python train.py --train_examples=39062 --gain_aug_db=6 --n_mels=40 --input="log_mel" --vocab_size=55 --norm_position="pre" --muon_scale="match_rms_adamw" --nesterov=true --orthogonalizer="polar_express"
Rows from block 5 of a small CTC audio transcriber, named by matrix and row number. Rows with one number belong to one neuron. Each number is 128 + 24 x the weight over its row's rms, rounded and kept within 0 to 255. All counts start at 0.
After each neuron's rows are labels from the 100 clips, of 14976, where the neuron reaches its largest size: "strongest on" is what is common among them. Only what is clearly more common there than usual is listed. The data: babble in 24 made-up languages, each with its own sounds, syllables and stress or tones, from a formant synthesiser.
# gate: MLP gate (model.blocks.5.mlp.gate.weight, 672x256), inputs 86-171
# fc1: MLP up (model.blocks.5.mlp.fc1.weight, 672x256), inputs 86-171
# fc2: MLP down (model.blocks.5.mlp.fc2.weight, 256x672, transposed), outputs 86-171

gate.451 [122 157 155 138 126 131 145 134 130 149 147 109 125 153 144 125 134 138 186 165 148 119 128 131 125 110 132 154 157 103 103  82 119 156 123 127 110 138 103  98 119  92 158 127 169 125 152 150 111 128 109 129 109  94 131 140 121 102 135 165 163 117  81 109 107 139 116 126 100 150 128 176 139 121 126 121 147 143 154 113 115 141 132 115 115  81]
fc1.451 [114 108 131 132 135 135 114 153 109 138 106 163 147  97 113 143 135 112 105  62 130 113  90 111 104 151 130 103  83 111 138 182 138 121 142 155 171 144 141 151 154 148 106 143 104 132 129 124 122 149 127 132 146 128 123 157 111  95 155 153 102 127 178 133 159  90 130 120 114 116 140  62 125 129 134 147 122 131  96 115 142  90 114 100 129 155]
fc2.451 [ 91 131 123 159 115 152 159 138 119 127 141 140 122 144 169 137  97 122 139 135 132 160 124 109 118 121 128 153 144 132  99 131 103 130  97 113 140  80 160 125 122 120 129 154 175 113 122 172 171 156 101 119 151 131 130 109 118 117 162 119 137 111  91 102 136 168 160 155 131 119 129 107 143 148 143 111 113  87 138 143 127 150 143 140 135 192]
strongest on: pink noise; clipping

gate.108 [148 142  85 144 138 150 184 146 144 107 133  91 162 122 129 143 126 123 126  79 121 108 117 133 128 146 118 124  93 158 127 107  88 157  86  80 142  99  90 124 106  90 148  84 136 121 122 122 125 141 129 137  96 135 142 130 177 167 152  90 108 146 130 111 163 129 112 131 138 138 143 165 147 115 146  97 122 137  90 129 146 106 121  98 118 166]
fc1.108 [127 131 139 119 114 106 118 135 133 146 124 149 107  77 125 102 139 168 106  94 142 130 120 163 142 135 147 185 119 155 114 118 134 140 135 152 128 170 106 145 121 163 107 140 133 110 162 140 114 142 123 144 140 147 107  93 104 119 135 131 105 162 136 140  68 119 176 115 107 130 173 117 129  92 148  96 122  97 130  94 173 153  94 169 138 118]
fc2.108 [106 136 124 135 122 137  83 109 130 140 134 122 156 117 135 137 136 186 120  24 155 135 185 168 145 114 116 143 150 131 121 171 153 153 123 148 131 154 139 151 139 164 123 153 148 158 125 109  89 168 155 124  96  81 135 109 147 141 133 145 134 119  94 130 118 126 126  87 135 113 102 151 144 145 169 106 101 101 126 172  80 135  61 112 120 157]
strongest on: reverberation; /ɣ/

gate.409 [124 137 159 136 174 122 132 136 117 118 103 125 162 157 118 123 135 122 125 140 165 144 127 124  58 101  86 117 113 123 154  93 122 122  83 125 112  82 181 139 122 110 136 139 166 129 106 143 136 115 155 152 174 125 165 124 148 196 152 129 161  61 144 106 110 104 105 136 126 118 124 154 112 126  93 152 122 145 136 122  94 116 130 128 135 177]
fc1.409 [114 151 109 130  94 132 137 122 119 132 130 109  69 124 112 105 126 124 140 150  90  87 102 117 139 147 157 118 122 126  96 170 119 167 135 151 132 158 110 118 143  91  94 147  81 148 125 125 102 115  93 146 150 160 128 153  88 108 142 125 103 150 125 173 151 153 145 156 149 174 129 100  99 111 112  80  82  90 121 138 103 134 100 148  96 148]
fc2.409 [128 130 114 104 101 168 118 159 150  95 183 151 155 115 149 116 150 104 134 131 133 112  95 102 124  99 153  94 133 140 115 127 109 127 100  91 155 111 145 131 108 151 121 112 150 135 150 130 123 105 124 119 134 110  98 140 149  95 120 139 100 126 116  81 143 104 136 110  88 146  99 138 107 102 112 138  97 150 100 142 110 149 179 148 123 124]
strongest on: pink noise; white noise

gate.315 [ 94 126 132 105 168 103 115 131 120 120 143 129 148 135 153 114 152 149 109 158 123 143  85  72 124 140 185 152 129 179 135 124 136  79 161 140 118  79 110 145 152 117 147 114 142  78 136 121 136  77 134 135 151 116 103 122 158 121 109 119 155 131 149 135 100 146 117 138 131 129 145 144 170 130 141 119 137 133 101 106 126 161 185 106 121 128]
fc1.315 [145 162 150 142 118 138 133  99 133 152 170 142 160 146  78 116 106 120 114 146 122 156 112  80 118  92  97 142  95 139 120  84 108 128 106 123 144 182 126 120 132 124 132 162  96 165 114 143  90 168 167 112 168 112 121 128 102 185 112 121 115 136 138 128 151 118 108  83 157 111 105  94  91 101 135 138 120 106 140 139 117 185 119 126 161 133]
fc2.315 [105 107 143 130 123 100 110 140 142  86 143 129 191 103  56 168 115  98 118 126 153 129 137  83 155 101 145 113 140 118 151 158 116 117 146 165 106 145 118 135 167 155 148 119 133 103 161 122 168 118  82 124 102 111 142 180 127 108 125 173 108 151 122  68 101 129 128 169 126 102 129 122 162 152 131 183 114 121 132  86 172 130 132 152 151 117]
strongest on: reverberation; voice: deep voice; /ə/

gate.217 [110 136 137 112 131 128 155 161 107 141 118 157 140  80 140 133 166  91  94 103  92 147 109 145 145 136 111  73 131  95  84 126 139 114 135  92 125 158 123 134 139  96 124 152 156 122  68 126 103 150 119 179 119 137 114 150  89 127 116 123 108 154 117 180 131 111 131 131 133 107 134 103 138 121  95 161 176 146 165 149 110 159 119 109 132 124]
fc1.217 [ 96  97  47 152 138 141 140 139 166 108 129 105 143 111 131 115 128 116 148  97 115 112 146 111 174 116 120  78  95 130  98 110  88  94 130 140 112 147  75 130 153 120 111 105 129  79 119 128 102  97 155 131 142 160 109  90 135 137 128  99 126 135 187 107 106 125 145 161 133 134 140 121 149 149 135  95 112 113 164 109  84 123 128 115 157 147]
fc2.217 [101 167 134  67 130 171 142 176 101 139 185 149 164 137 123 131 135 161 140 123 102 136 126 133 149 114 112  80 137 137  75 130 169 137 124 148 188 154 127 100 150 160 108 119 152 125 143 119 142 137 139 115  86  83 144 117 133 128  89 102 103 110  88 123 154 100  83 137 103 108 143  97 112 115 119 139 150 106  84 122 132  76 116 167  99 130]
strongest on: pink noise; white noise

gate.185 [167 129 179 131 139 125 118 103  84 129 106 123 124  83 139 135 109 132 144 102 111 115  93 138 160 129 124  58 142 114 153 132 121 127 127 122 103 121 124 142 176 139 156 153 171 139 157 118 137 115  86 155 177 167 106 134 118 128 138 151 148 125 122 131 131 139 101 127 123 113 114 154 100 119 103 139 150 128 112 152 127 105 122 183 152  69]
fc1.185 [150 120 106 122 120 121 146 124 146  93 156 176  94 135 163 124 148 136 152 153 115 166 126 121 113 166 119 124 130 134 108 147  92 147 116 112 110 138 129 139 117 109 144 122 133 155 114 159 146 143 105 153 149 112 102 143 106  79 121  90 118 130 150 149 147  98 134 105 163 183 150 151 122 128 111 103 138 162 159  97 157 151  94 130 161 109]
fc2.185 [118 117 122 101 160 159 114 147 125 116 128 105 115 130 139 159 122 146 101  90 164 117 145 149 139 141 118 151 121 128 123 137 141 100 136 126 114 109 141 107 114 115 145 104 107 114 178 154 116 120 147 139 109 133 162 104 189 162 140  81 142 130 142 125 113  90 134 114 143 167 120 115 156 149 179 127 117 100 115 137 147  76 137 137 111 116]
strongest on: /p˭/

gate.72 [165 120 159  91 139 117 117 102 162 123 115 134  90 105 163 116 115 149 133 116 114  99 153 114 113 130  70 134 132 132 129 120 135 149 104 183  95 139 133 117 141 140 130 146 138 124 121 138 119  95 105 165  89 130 134 113  96 112 110 100 117 148 173 138 145 131 139  99 134 139 189 102 100 109 127 147  99 161 156 105 108 151 150  90  97  88]
fc1.72 [128  93 166 109 146 125 117  95 117 176 139 137  95 128 135 123 130 131  93  96 124 108 151 102 126  96 116 124 133 121 121  94 115  95 143 150 138 162 122 116 153  94 146 126 129 140  99 125  99 130 127 201  91 133 114 113  98 114 126 131 132 143 148 129 136 120  94  83 159 148 125 136  87 135 180  91 146 165 156  57  97 128 124 107 135  99]
fc2.72 [138 152 119 122 144 108  90 103 125 134  92 113 123  90 134  93 115 130 137 157 145 137 146 125 116 140 109 113 114 136 157 140 130 143 155 167 133 123 169 138 148 114 143 140 153  92 145 127 121 109 161 131 172 141 152 124 107 156 122 147 126 108 140 106 151 128 157 128 155 127 163 109 114 137 131  90 142 115 130 147  95 101 130 153 118 125]
strongest on: reverberation; /ǃ/

gate.88 [ 96 162 109 165 114 113 160 155 155 129 132 146  97 134 111 152 122 116 141 159 132 111 112 123 136 144 117 139 149 138 105 130 146 110  92 175 156 112 125 207 160 110 110 113 101 159 135 138 111 108 167 122 142 149 150 104  88 130 146 154 154 169 117 130 123 116 149 136 113  77 155 129 159 152 115 137 101 122 105 156 132 126 104 142 116 119]
fc1.88 [115 100  94 107 140 119 133 180 120  96 100 141 122 143 125 126 166 105  89  95 113 117  89 176 116 121 114 137 141 128 148 128  81 104 133 197 137 143 126  99 171 131  94 125  87 115 133 128 154 163 132 143 141 134 169  92 145 144 141 134 138 133 159 148 115 119 141 138 128 101 165 161 145 123 154 148  94 131 154 143 158  79 125 151 129 126]
fc2.88 [130 146 123 135 104 117 111 117 103 146 145 121 159 107 175 150 115 121 126 153 119 122  98 199 122 110 118 138 112 160 129 139 133 174 144 111 147 127 128  90 161 137 109 110 140 146 132 140 123 153 136 150 111 146 118 134 157 154 122 133 137  67 119 121 139 149 156 121 148 158 112 134  77 143 135 156 156 151 136 120 123 151 141 110 106  95]
strongest on: /ç/; /ɔɪ/

gate.100 [138 114  99 107 146  99 157 123 171  92 109 123 152 147 134 166 137 169 134 111 120 111  90 125 109 106  80  95 128 108 152 151 108  91 148 156 132 106 118 117 133 146  83 152  93 114 109 135 107 139 122 147 125 137 120 136 135 139 105 163  94 123 123 159 109 128 152 134  90 154 135 111 142  66  87 111 128 131 118 113 141 124 113 143 140 140]
fc1.100 [102 126 131 114 147 140 167  94 118 111 102  98 186 134 156 118 142 171 138 118 101  99 144 129 104 116  95 154 108 107 132 144  94 119 171 105 110 112 175 131 157 168 133 130 121 100 136 151 104 125  91 155 140 141 113 130 130 139 155 139 156 147 151 164 138 105 124  95 146 123 156  98 119 131 146 174 170  88 178 150 114 110  69 133 143 127]
fc2.100 [165 140 139 157  82 128 118  91 141  94 148 117 175 133 128 145 124 158 137 150 163 133 127 122 160 138 126 117 131 131 162  94 159 134 139 120 108 135  96 131 129 145  93 143 106 143 163 109 128 132 120 142 130 160 173 112 151 130 160 128 158 135 145 104 105 120  97 126 100 144  89 112 103 126 147 143  82 102 130 138 107 134 155 101 131 150]
strongest on: /p˭/; voice: child-like voice

gate.543 [ 92 105 110 136  63 159 108 112 110 159 139 120  97 116  94 110 149 158 121  72 146 131 129 123  76 125 161 111 134 168 142 106 105 131 138 137 143 111 131 158 161 164 134 143  91 119 119 140 135 117  78 101 163 150 122 148 101 164 117 163 126 112 151 155 137 151 158 122  77 200 154 158 139 123 131 130 110 146 106 139 128 124  86 105  84 183]
fc1.543 [106 117 133 130  50 148 110 123 135 167 155 126 130 131  86 141 168 169 102  57 143 140 135 124  72 113 138  98 136 183 166  95 113 129 159 138 139 103 125 167 171 138 142 129 129 115 154 140 133 123  76 112 156 136 119 161 106 127 114 170 125 129 145 128 133 159 134 102  99 210 113 132 152 106 136 143 124 155 114 114 146 108 105 137 115 172]
fc2.543 [142 176 144 110 102  90 144 108  94 121 154 124 131 149  90 177 130 147 107 114 133 148 145 168  69 174 146 154 104 156  96  81 127 134 164 108 161 135 114 173 136 135 155 148 131 118 118 140 124 173 113 130 125  73  92 118 158 130 119 148 150 106 158 116 115 139 131  97 100 101  81 106 126 119 106 103 142 115 105 147  83 165 157 126 123 181]
strongest on: /p˭/; /ə/; /æ/

gate.392 [137 121 157 159 127 137 132 130 122 146 106 104 129 114 118  91 108 146 153 118 115 187 132 156 127 134 131 138  90 176 134 137 131 119  92 144 135  94 111 140 122 156  98 116 104 134 144 136 152 138 130 134 115 179 107 100 115 102  98  97 159 134 165 165 145 142 148 106 132 138 144 190  89 148 130 183 100 140 124 124 163 138 186 104 123 146]
fc1.392 [151 165 102 108 144 162 109 157 114 148 112 159 128 116 135 135 154 137 148 154 135 148 127 120 112 130  48 144 110 107 151  96 113 146 161 134  94 155 177  96 195 109 131 147 126 177 185 126 103 121 127 124  83 128 144 128 158 136 109 132 124 127 124 172 127 141  85 151 101 152 132 144 128 121  85 128 123 141 133 142 125 107 114 145 105 156]
fc2.392 [112 128 119 123 139 105 121 143 149 104 113 139 121  95 143 146 109 103 118 100 134 106 132 177 106 160 170 101 145 116 132 139 143 152 140 136 129 142 150 120  92 118 111 145 102 126 125 157 138 158 158 122 115 151 115 140 123 117 146 114 163 114 155  95  96 149 144 131 114 156 108 140 159 138 131 121 111 129 185 121 110  72 133 115 117  93]
strongest on: /ç/; /y/; prosody: tones; /ɔɪ/